{
  "crop_scale_min": 1,
  "targets": ["count"],
  "activation": "gelu",
  "inner_norm": false,
  "drop_path": 0.05,
  "width": 256,
  "positions": "sincos",
  "residual_init": "none",
  "shampoo_beta": 0.95,
  "max_precond_dim": 512,
  "one_sided": false,
  "grad_clip": 3.0,
  "epochs": 38.8,
  "adamw_weight_decay_other_params": 0.01
}
Rows from block 3 of a small image classifier, named by matrix and row number. Rows with one number belong to one neuron. Each number is 128 + 32 x the weight over its row's rms, rounded and kept within 0 to 255. All counts start at 0. Numbers have three digits each.
After each neuron's rows are labels from the 100 images, of 14848, where the neuron reaches its highest value: "top examples" is what is common among them. Only what is clearly more common there than usual is listed. The data: scattered letters and digits in many colours.
# fc1: MLP up (model.blocks.3.mlp.fc1.weight, 1024x256), inputs 128-191
# fc2: MLP down (model.blocks.3.mlp.fc2.weight, 256x1024, transposed), outputs 128-191

fc1.101:154142131096105136136108132054155104114144196173162160117138155096114160132086152163188051152134145156104160119106101146067120118190110089113051148170101131150074118137166119140114120147167134
fc2.101:149157169081155170122124111131133122112112158169099150146133156102163131112128122101122052145153105135138098125145098168177155151124138156148211100153107131135145188155091142095074106147064111
top examples: red; orange; pink

fc1.342:140123159182151148167132149160183134085154107096099100109162147167155100120121120077128138140124143070109153144125160081112071195173128122130104126127095175139113094123080077100078135042157154
fc2.342:143139123128154142098138106071152129148089107072139144148109084121075225160163121154157118158118108127158116089116028077139100088127132114144100076112160125120142092137106128149136154103161152
top examples: pink; orange; yellow

fc1.291:105185099157090150206135164112104117184151167191110137140125143192134131107123139138092101135175158156147124133111171164099179153123087171073094155107124111110131099145097131146144110104168107
fc2.291:109135162063185104134141206164171095080125095097156120151159103153089138165179145098118063089142146143116150127151111135090152121197163079122157092129087100084107080110128101133102097135158112
top examples: yellow

fc1.103:165200127154081130096117131170169084106133180126112126101091130114087146069127095133129159170095126120138115124100152136087092065083138110083094130169113132116181129089169131129151153148143089
fc2.103:177150149123205167116151152106121128170126121109141070128126114115145105113129093139076134070185121113171138127162057102100073125134105155162110125141177117108144120118084164128077058134092133
top examples: pink; white; orange

fc1.184:128128187110098127159087115178145141095076140122186130174104080188104110089144160083143127154141142174159122126115123066114083162121076120116105162127174143101136101111138096128126132155133125
fc2.184:114107163155149136132145141176062125147137092164145156144126120111172125109150157237170102165148078193076117147152126124111112107107140080118225181102140089112139110104146116107155072124131116
top examples: teal; white

fc1.62:108150148138193137135064137140053153056122122129126098144138117099171126168109099157156100085126134068061174139109187121180152100130068098124170094134127164122133163148114098151149179140122087
fc2.62:083106154125102070153152041151148123149129183122110101087080170169118134222141188162145099137125134113118163069162084118112131122142104161126150176168107127079164200164149102133157104114152139
top examples: orange; yellow; white; pink

fc1.134:083161172223095122132161161127111100059151133147092125132144122173121108102100172210168112177033143142102144185117161099097160132121107147104153103153115100108158131139110145114102126078128109
fc2.134:126098121130151161139142098113076114149130086145138094108101104115135080129130173132131169119145171079116178136136122140126124087107169157186132048063097172120094081100167115179133129111112109
top examples: pink; orange

fc1.186:162108113116062167140155075104149142151194135139109150109094110065116167175104122164109130181160092098145113102100127124155142086134141140138133131091148141138087086179134166156140139079148130
fc2.186:125112103150138088121178082081121138128101103062099133091114140158194089117111104137084135143137137116143103160172084143102198143103066106118163090123109142102126135118168162163133148120154131
top examples: teal

fc1.458:091117115086092099144136159122152114096171134088132139094062139135182146104100082104140122113162167132084081069186102137120115095105149102149106133126162115137106129096126165141154143197152091
fc2.458:195129100083138140091099054135140077159146088192158107144119136052162093170107091065123120138141095118139178163138088149129128124120167139090117192103163126059107119138156100121124092061137176
top examples: yellow; orange; pink

fc1.713:137126128097156109149107209151100122080126141093120112151085157143123135111137154154149131196094138169092067151111110114187093124126133092097138146111115148115116189043133124165171173117100155
fc2.713:132178121128148180054118105174118171153128144131159103185098093123158131083149097134179133144137137125191130102173120118094182115103153078113092114193123154091133132112117164103119132073181173
top examples: orange; pink

fc1.290:138106103143108148115098124093104126097143135130176119125154125109143118160151114126209149059088086165141128148127182163135084129103115126156117114134090141111108067146187117148197128082069123
fc2.290:147163109102134115132183148080147184141099127203124169066162178148146087131203169117224171136159122067114053160154164099149138067132096110154124149097145107055132126069106140125083113136066106
top examples: white; pink

fc1.140:176142137148133124123086160110138147120153120137173127145153134112131134127122137110077109125094168151131129162147091108127136117137100148136130109103126128108135132117131155130152139149152156
fc2.140:159168149143105146096159082129093125129119129092183098132120115127185172114129072117165127131116092093071131093099167146112126104161113113096059154142145154139103120136127149129153141132108124
top examples: orange; white

fc1.126:135162182120116096133122141090057105130160144103095097112097124210189187148152129084137157153080157175098174111120154166145157094070092173147098135079116167133086147122183101120136145205118105
fc2.126:124168173179132131153126153124111138173101122174165110154150159134140136101103129188175121095177086099066165150138124171141100122150131195186089182149122143167140044179119139118165113107105095
top examples: brown; black; purple

fc1.224:158129151131145134126219097117093153075070119107104207115167131157118119075119145127131154174066116116138110135110146125136118143119094132121146136097121142170129146121148155072116155091140175
fc2.224:097163149174134139095121126131094143163134153110132126159157162138134075129075121130122124152146111054112180127126112145145093109099126146088087107142124092121130116127102176126156158161102129
top examples: teal; yellow

fc1.231:151146109119096084120190076152146142135111114108103133110160112141096135146111112131100174132120064173100091161133105118140123092135178151166079135102211191050152117134145109092134114121110153
fc2.231:123127172136125120129109144140151078164127116177159120155127143135104138121141110148119166150111117147138210085190121097134118148177108128136136102160138096103152108150144124119163122211101094
top examples: red; orange

fc1.380:192142175116147187108091108090148108128137139141181083176052106135150134108135101171190104111087058165174061109125105126076140091126175163138114092110100139037098116143155107110121117149161109
fc2.380:093157083192123106044184104174117107184134134091152141132101159135086143138144095053142158142158043170176158179144114091082153107099075178107124102123142115128174166132143160095116127179134187
top examples: black; brown; purple

fc1.263:121158106127084078147118107207093070118182104071128119114102100130119067116178139134179137185158171145135141084068101073081104123139142113087120095133131106088186092153121100140169117083131137
fc2.263:185154141167114158134080195100109154161144105066188083112117148190092170100117157150161125160111147084117112193146153087176100121085093102146145127101137180142113127161117104162091094174120103
top examples: pink; white; orange; yellow

fc1.546:162059178103173163096122120106123109140193120169167145108092062194091127132127175083162137167056150130120092096098180102078202149149137172147146040160111125143081141103111097099075134072093109
fc2.546:132126123133068213124096056117064128134104154119120127174103157153086151125128158131122109112154103100158129195079072178129131198111076118118175095164163124144161067149100154130109120095087109
top examples: purple; blue; black; brown

fc1.258:126124150192143037113107121106159135107141139124180145110109151173094163143162087112105162117101114091119098117142166114184122130055141150124102100144141091124107186076185152090159149092134141
fc2.258:187098177144096077151137116144115081145110150156144125102097130128137110143134111117149131091176142167109204110136171146157143174138120134116118134104135180195156054172125119133098138185109151
top examples: purple; brown; black; blue

fc1.396:105150135183074099109132162124159133124197187092153132130150137082118141160124105149154083150110092144133206123113172095129152122116093172141095147155083084096116209122145160155146150152171152
fc2.396:234116118115144213158074080178174136120153140147095098144096112079151160156123122123092143155192099173118132150162081120142088069153130155208108196097131102189112174170153183078128087124155143
top examples: red; brown

fc1.423:060112132185179189160098135136126179120169144145109116153149146170116072166147152166180133126131076122118167143211167100142140133164134112112154079131124162198154131148133115148105156161164130
fc2.423:134153120130139114141166084115100110137133106161173145120119103094172102107150111142108094130097148181136171100186076157163124080143157075157118152100092053119155106111178087089137024110110097
top examples: blue; black; brown; purple

fc1.346:108157128175123170137144127139109092113176153097107110158131144102219102112102116175073126160108136102139091167133223140109131162140114076100175134130102158155184081136154102176175089184166125
fc2.346:131118149105124128115100084094144074153120114102147141121144179164130098169116180165162169097096134068151138112096094145117151086099108144136114111070121168161115168170149116144156133152127156
top examples: red; brown

fc1.580:119131085098114138129081139163132063130149070126165135142125090162118059123119108089131094144201114100140139110121146127127132095137131142149112137097150109132092149143072134153109121161103142
fc2.580:163112144143114134154100126086126143117110145075111161169125131151116090127081133127105121132129139120109077163097126110115096148114064120086153110124086139115127074108137109165064139126109182
top examples: teal; green; yellow; orange

fc1.583:148164087182061143136159092134132083058124138090144134152117140109153100084149087164090126140071138174112129130145185181144129144105064107157149150139096131128140059138190169166074116112140178
fc2.583:124116144141154130100088118132183037174110158136114117120099223074158101140154110098101091138142058121146138114098071143130115173161097139119155152137151127147138165117121172064193123128141108
top examples: brown; black; purple; blue

fc1.687:121147110068202105123139132137123187119129112078152172072000134115092182172181127095171109142177162151102178070151198138123174120166138164098086133101121106145134167083102086130110124092097014
fc2.687:122103139093126121092083117125143080127104156172104139094077151125110114134121141122205088107129114164145098107090103129125164163139126098141168136085112099164108123157146161105134089195172189
top examples: orange; yellow

fc1.8:103129105115104105144191115105151140056112111072128154164163110078094133110070116093096118153114081122104179168110092115114128093130141192166141122142112063121135112122135133120092099103077170
fc2.8:095160161143108182113092117143167098069133132109081115115121117114158078129104161103102196170175099150112134144103091095137077168143164106093192156121102137153140096166108141139200104167101178
top examples: blue

fc1.25:149086089081111113106125128125140103133104144142237089125134084085149159082125189200144165136142195143132114161094170129094175103118129105176172119137165109101133172142129111170155121167117096
fc2.25:165143106142082126126148068132113144185156109166054153122118186131106212138103142104149139134126139082153149178122090128130118085132153099099098146145108127143142065176085170097136107152056158
top examples: purple

fc1.496:097087048180132067170119133186116159128159170143091154135133123160160094124150124085140189137165175154064106197093165149110115148124120150206153073127081108121125109133185133093121146123139119
fc2.496:139141080128158125090098118132151122138146142096156069093035117045121154128094172079124066103139129157107114108123052131123206133105120109055128127100163119129117171121134164083083104111154092
top examples: pink; white; orange

fc1.555:134149099135146138091101194110109163099123151166095123126104161169135138130148179048134094055158206060146084163203133108137087137197136071117123116166141130108134067144116093064118148092059108
fc2.555:186110123152111176118124110158100125131126123104145116163076051143107133168109126065170153175191096193115166109126097113122136139131089165039082117116124157136136150052110151141097081111160108
top examples: teal; pink; orange; white

fc1.465:155142099136112156131164171127161154127161155209070119117185138164158117166119128102081123183114135164152173165098157121136132165121099140128160154202170108145076168115119086129153088044153099
fc2.465:163100108112101115048100087177210117203170145068147099145135156162087162105130114121118150141125163125139043110135111133121173191166161051116059085078097119120141104123083130039135132175143134
top examples: orange; yellow

fc1.513:113171077108115107116153113121159176121102172163160124146177153135108125090144136101128098158058118126133138163124156099107140130203166207126091144073141104176153062114098143144098132060043153
fc2.513:118120134111137102141123078084149123138137148109098121153138194179130070156095142132165137150163124134162090121140146106126107144071150114092144063146074096064122112115097152152168150113091184
top examples: yellow; orange; white; pink

fc1.345:163171140162178130150147140117185117121135121158135157107111178144143136135094085079138058140122057072090172133173145134136088172098183086144169118165097099156093113166123138123129189069174084
fc2.345:097088157052143111164102136118149139169118102136194184117117140143036108118134183128119116158138170165141095162177119088129040158115172144125156104119162083073116132122101173149129138177141169
top examples: orange; pink; white; yellow

fc1.425:010000000034046053065097102119139114142128146104125142142127121146146115106125132108133106106167140109126125138162145131121116136085141155111101121136137118106140141127150141118130122127124178
fc2.425:126070086078047127109121065088126103129098128105094052092145150074104120120096178164112100125081136125138168072127075108134167107150068127077104120106106145107158135110144135131119151066123065
top examples: count: one

fc1.489:118191171081150104140176145107103137130081102103152153141221141121167131099103133124130178133119116099121117178142115108156154121123167164118057104139086085203124153131140100087085122130092191
fc2.489:147116168150112114143086067137125187140104131191094107135100159120119135107111128147131097120179101156098130160102115168107122172076162127159107108157115132116149075097109135136110110107067168
top examples: count: six; the character C

fc1.381:142109130102076100134154135146192133107119185161094125136164166155126101138172108095056144057096144100156148100108132141119180142112170187143144116163170153092129116081124136086115114123132081
fc2.381:125116152110173173184101159107092161151121141131198154153134119094113219141173097164147109149162107163086101115200106151115118059137082134162140180126101129097143226128109142080101188161143162
top examples: green

fc1.135:084105110139148088139147159135096133166115143106112091122139112104144133102149120120089056180089137110101135095153158161071101145113097116138189165165151057133159201175105182178115109093130198
fc2.135:134142131102070143135127147090160063137089113137142161148140170170154085182122126128115143131171149116107173134161076069129155083112143134123162161097123122142125079153150093112133211134187172
top examples: teal; white

fc1.596:130114087112148136136134166130153156110103193162114110110163108160204157090106131178085217142125149164112077138115150167167132061159139132185076095130114122126137164144164122060056157182129174
fc2.596:118127217130094137142066062148139177116098114123139080075118163204165162167096164167190155071119097092090172166175073156147117098142132152088133103032091121143074119109138086105104096109131131
top examples: count: six

fc1.199:076086165079079133104143151156139078178115141070100106139088139100121084119168082115121117181068162103129106146134049124089174150129169132137133093125060171147094147078087179111084094150160148
fc2.199:094136115160172092143166067151056109111110140091138148077122096141170050118115148105116061072140106131134154115172169067097112163161103165111095128140117148131109148199116118106109132170101128
top examples: count: one

fc1.356:132086095125167086121184204114113124104091111133077179142144129153151150152089095103124204063128138118147150099102048109174180116127156153149100112146092124128121180089137111054129137064144168
fc2.356:148141113090122124095097119155130169138118163122122109113130176116099158114107145128134149166130182146104164164150141091084068128092141076079087099110114109162130157142145148168135093135124198
top examples: the character W

fc1.143:087131110122180125135081112086065127151079138130088126114094121121172181177164087169120122084091146118171118141099131127127129071143091157142100108116151080170137139137145127126012143119159105
fc2.143:060106098175089109130106088182118073095125158063141111149150184178119140139093112155194182060139115130121116102124086101100113092171156131165163096103149081132148094120159138093141134140125130
top examples: brown; black; purple; blue

fc1.138:131116143092118162160102129091136123066107150113083094157077155144132058121122099140166111171125121102109163089081184085152070124088164094137069115144139135115120094104209081151145145159208090
fc2.138:175127112151087183132086164074156197170094107139070155158137076153130149135150114117158105104173161109148109084162032143125045077115167130150155181134128097129161180152137174089100110132123172
top examples: orange; yellow

fc1.332:137127156144127114138114098101086084126164151097140177094157163117176107133150118143101155100118122140153118140111162140160111180132093146129145113143156112068135131099168114125139121096129139
fc2.332:129177104163115121102117146114177114200147116066155150102133113185115048157117108151126115181131136092130138131145050163084154144101114042151068166122094136109107132169124140119114156172099161
top examples: the character M

fc1.648:148069122157117108125103197183137114061178090111124113111136136174097078116142120091163141111199092138071161141137097086160087183107165108103120104181081152097144106116137128172094091117144139
fc2.648:167121166104160166148104058140164143147109157090108110120162137150116160153072173183169145139071116070190125108078077147105102109173148098192095134132090073160105161062148132146113125114138170
top examples: orange; yellow; pink; white

fc1.0:155158176171131186085102193118167135122155165123131186106186187126142122099104112155084088146066133107161149195109110133172169119124131136125072146135140174111129126148143105116172129090136149
fc2.0:182092182129093164086175150142137106157121146162180146140132161121119131139140165142114115114076159135152077158146148094121111176126122111178166152189067122110135170094157097157097129147179151
top examples: green; white; yellow; orange

fc1.408:141131076172123113094126078155116149155156158129139113116091119107156083117170072083086147096069174107095112191124149159188177132103131153127151098089150113093158080131156148098147127110175042
fc2.408:118118182096146125167124087093157108145121139123135148154155165059144131129164149162112116143167128140140110067073073152108133104149043178117109101109157146167129138140136129074174124151070160
top examples: teal

fc1.147:080125095019151112185128159136175200202137099116175094133125090114027136120198119059146147115124037080157127165170117154089155127135139162060103162118147121086178131088106139080156134114120150
fc2.147:101097130109096160153186088104119097090164109174107210180132129124107110032093147177105103152093134152093144098146144086132112117063141134100099120109106109117136088164105167164059090157151093
top examples: blue; purple

fc1.765:069099145117117073153149165106139113162185126105136067181159128102168109115120165096145107150139118111027105133094103131192106212049135133133193145129126148118072103195124147115155112129123072
fc2.765:116149098161139114130157140103087104152166146145100140115170111059126118067088169121122161125140150099140112195119104109110150121077119140097120170113149102164148126164126170173176067093114117
top examples: white

fc1.379:180115111089127112107165108167165113061073109106165096145133125095107133091106071134148145160135146080079167099118143091150149149090129150131134192172164139143099098128140061135240145124171151
fc2.379:113111142176132092148109133143138143229086134157057132087100127186160156121151130116164155126140130121075089084128077101119107124131151155120109104083171107117098180105109139098087155166070091
top examples: white; yellow; pink

fc1.760:134089167151103115176137145105125135107132093082142168120148143152130100129164121161132102114110093113140091145105131151157114093101072118133109161127166132125120134163145142105061144092137131
fc2.760:135133118132195119102162139136175145148089089180040132166134102076134104097128133139146114166114129142095140158149114069119115158095120117160219150115100135162174111099152143105157136129123135
top examples: purple

fc1.245:165159164174111140159147178136127147118162153109132113116123110191147156156190150106081139129124142123095152163171154128085148115150154121134141108094140124184099135112074141109195127120138180
fc2.245:140153130135154152117038133150140123120128112161132184131050130109111130192147176116123166137126082147090143119137114141113103144180142128157121106121095128100152173119109110151172104117171029
top examples: brown; black

fc1.543:107157171135127125140117189103146117079165156102123159148121167115099119112130085135085075107034150142089070121095188150098149121124189135098183087145145130145188125144093137105108106148154127
fc2.543:107132069131109147129168094148106138177144111120122138131102039113156071144108068113113165123138117154144139098142175114123178157132116092138078135213113130077122173150105133116181180117140074
top examples: count: six

fc1.328:079172172122110163134110128139128169099173138067147145137218136149115120178148141128106125150071150129111105154080209155073153107111161100096185141121102160122200119137113136126142129202101136
fc2.328:105089102123117142111131127082124161188100145139105123118097113115103101119076140170103101094139104159136143088150127115108149118118139065166068119195179137117114187187110098100164197109092113
top examples: brown

fc1.748:099125102164142127122128129209135158070120125133117139089189144142205088079148159163108182152145143176098138095118164136122120156123069104106122162121114181138142128119074116112112076118111161
fc2.748:133154137153172097166097116092159162125185065079171186132107106130118145180170108117115135113149139092129163129140050151147152114157135130172074083119135076154127126100219117117139220129156091
top examples: purple

fc1.3:200097133123122167184128131109212126092073110135108125106083100120150160116135160125187118119151162134166071177106073143159084117163127101175114138134107166089085070159115113123129126138124142
fc2.3:146118163087137180115200110133189110150125119153089197105142136156125098135169129054156116123138162127062169132124158119145114151173146123158156151121113167097142137099124120113108094144193135
top examples: black; brown

fc1.179:149150129134127109189089119121092176098161136174108139114101100156116133139144198125115092135106063050105172151052132137098143109178082184164137142086107114107102142134112080155074163062170139
fc2.179:107170130127090104139094148062132150115112136113139176110105160160129119109144156073141146137147113087152116218131142136112092056114158120127132149091159137122170125175184167157117172131125141
top examples: white; yellow; orange; pink

fc1.758:106068090086140071116123149133095143121147134143163112127141116115122115107140100119055162158119073138121100114119148140096161173171101140112159120180123100084161171135135096123131109138117085
fc2.758:110138140160096104113139079167105150135115141152133109080204159136144179124126178108139065124136108153112181063132114140134132130170072121184161112112104123131138133132111096080049182131089203
top examples: blue; black; brown

fc1.154:082134097145107133131136122135073132109163097145108148174121132113149086112106132128147159128095139110120174110129176094124089141122170129108160162131099136152161074114140077136106116094174071
fc2.154:089155115195151075099098134170080130100168140184191109102101201088135072122115138165150097164073132190061104154146148111182145078096117128106135141050087104207170163179155152063159140119159123
top examples: white; pink; orange

fc1.461:142104094124161164153091163183169152115126130192122145098097110139076133193110125062127168136175124114117112166146128119225114167153110081165150120122170139106142099164111087150063157097106079
fc2.461:163127136078157189104115126144141164088111124122125146112086123130139111196168148112148144102150163123086092081177078154098173084143126135196147114025138120131139100110179111074096106101140209
top examples: blue; purple; the character M

fc1.528:067134135122150156107129129126102175121149109107131136078144102138120101116114132169121227103125177098114158121138116120100152149143130160132092132109144101112131194110133201112133083148142125
fc2.528:143139131106085151111105080087147096129114148166127101149139117112145153128110137110123142117153127176195126098174130121148148148121162111190087138080121133071114086165135118106091150139105083
top examples: purple

fc1.340:135095083131135062142170096151181074164072118157137144122137062167179091137064105146151144132144220150124109092115092083175131122155123085139076166183133164152131113155156163159156188069120125
fc2.340:135122195096131172088104116108116136162120129139111108152116115102149174117162197114092128084116113081126168161136145148154143160105112082137153172125104075081125091053152091168127076191129116
top examples: yellow; white; pink

fc1.731:176159128136139114135141125124089134061147182102085099076138143165128140137075128154095139093104093109156129130082078169153154043079169117128148157164105132139133198121127141130177136209162183
fc2.731:131165152177123065089096118175106167125090109131178146087156227089159086102124105101166146067158155096138157120175144160138074134119098081120184146054121119145102142137169110127079110107128096
top examples: yellow; white

fc1.619:142104132142110139143153157121115147098173162143078136117073083150130123163123108072123169169056125103158153171128110160154144130138155158125170128094130106123139179142105125132080157097080076
fc2.619:144121149077189091131152105170125086102152157062122153095151161118154164085177157133195186112141132195118114113197151123153091055111139186139121136085131146191093190147115163119090179099106135
top examples: green; blue; black; count: six

fc1.499:126090161122142130123114174105134146072134127104047081126092161135121108124145125067099127124118175172109090122102165122146169135155128149102177149161085135113140133088083097156095116125182088
fc2.499:113109070138101116157133158159122117129100096142112162123125046094161062109069099080189169148135094123124162093167169092151157150117115115145112156148176160100105093159142142093128138162141118
top examples: yellow

fc1.422:114122134107108167140178128086127140108068115127129074119103117124106145092135109096142101115113116114133143104163146165210112098092077170131131160091133166132066167096148070107161077102146136
fc2.422:136110086129072103108150067098155139138153135139133116159116104183095120147095149059064142154098149132152130125143091101106151138151165097129113123138155062143120099147077117174140152108144125
top examples: white

fc1.246:136111135131103120168147154129134138131101126097177123086099084167169193127176158098119087125123085135177147158102115128063077131105124169126084158145114097090111126131102099128053167054127128
fc2.246:119133181134087121154089084133181091068138143107150155081112152191123159106089109195172153107142092130130135129071091107145108104147094140137189179089130156148080113109126158206144151141127112
top examples: count: six; blue

fc1.501:050075125078123091109150169087057114142115084065089096117132110129129167117152158118172180105150139122109182144171084088136127174116141130131091104060190181143095111117164125082166110137109089
fc2.501:080140141100127127172180126121090153153086160206089137162063143141135085108091118129123124141128084138149123104116174131128056154103141114133079149138139103081116087132070131092127099200107132
top examples: white

fc1.127:094067104130122093085100143134110083095120116067109110145123113101204167138077111107152127126086138146093123172142122158109149139172116101067148167124113134134155147167186134160170139135130085
fc2.127:132150130116112080122089129154128163144137111141089149078122167110062116168122127130142161103212128099110190096148124163142116083123170104163198150199155099108127168094177092161096155124176178
top examples: red

fc1.548:113100149052133138173129115061139112102134134124149150116136121113094158100148143092150143140110075107119146125134105128099125163133112155092138188138138075142142178171108086178116164146111128
fc2.548:114125129099095097145141054135133135092169132143175145117039196095125133060101160148113116133107087102132114149149087145131071088136135121178143107119099115169104162102195133092128137092129135
top examples: yellow; white; orange; pink

fc1.221:154157142136155127068149120084172139080195161133158165112136236150165178205122106105085142103122155137118157154135197111118179122106132191107092141116150066173104192113128141094093162169163125
fc2.221:158115135117137120112108112171149133113103131124177120094071100111066152109114159131145130108194068179101132104165082142127112145136131096188172126139149129158116107127090123123111059172133125
top examples: purple; brown; black

fc1.262:132142137137144178168132161151110095105132112169171121163121104120099169157103168099124131134078149138084094099124076108136134091133161121160164162124148129099106075119118160150149127149142137
fc2.262:114170120218113166123122173118111211134114170073149090136081151137139094173126150126114120132125081147181134095086119134137125089086087119165131156149167142112117128084172118126111147100177158
top examples: count: six

fc1.645:096149131157092150131108122109141125075155104142114179124180158063127096158039091129153145086184126130127176140144172101128122159143165124133159157102145119132191123124082181138133143196125146
fc2.645:119136168136072101172123112135142171128151188104116140163155104134128158150106134198086127136184068095102143093095085136060091089079126096171131089208139082188121187180124063065135153120108200
top examples: white

fc1.469:088139148127146075079156169078135102122128127179124093169092155127138218136134124069149074151093152151110153156179161136105146119066141138133084116108145095115165183178126114149156140104108065
fc2.469:140142186120070134148107094128113162173142173164148113134140123100151093121098141137155142094111187138114087182130143141079148105127120175168112183091105123158123148139118132078121079131167169
top examples: red; black; blue; brown

fc1.586:111170100128069082125212109115144097084093082058100061137140142035133098130147157169152105100119086165087101116107121133109127160191102127140136181139126121108146122134147160160065096094118121
fc2.586:139146078098133109075115161132094114157154151133128141074131130196139090132104097160064147173138119124136119169107031150125098111188143136103145124183159089133166119132119144078167070085186164
top examples: red; brown; black; purple

fc1.708:122096137174202134096103164182138165148103102183101203114161098187118153149101124131134107108129136108160145154138160143141119163126113117127160134147095205153137141121141141094146139157153082
fc2.708:137114061177191126169065079108074151088112085186089196114172138083108077084206122156068115126110142125102153031111089134131132133131124180123098092126126133119179118166159106156081137090073128
top examples: purple; blue

fc1.413:104147141078113190123077146117094124088136112164134134144095087138144076125093140173116162148129085131184101119110175128126198145130150071107155122086134096139115115118155102141108110143146160
fc2.413:110117116115110115153063100179076122166152156157160124133163136125136163108100187134167125109161131118097123156098167180132081097082087102171111086060190107153088084100141120093129131158110185
top examples: yellow; white; pink

fc1.289:109103110148126139112137165173083098110122104135185115119129089066139140131141162175119167106117072149111107127098123129073173089074130152138117087108079187103104096147122189201087125110140098
fc2.289:116153157122161034082128086157091146116165147111118113084152165105092132131117156100155144141137143108098171150102144163119142051134104111107118156174100093128161109125109119100074115169144190
top examples: count: six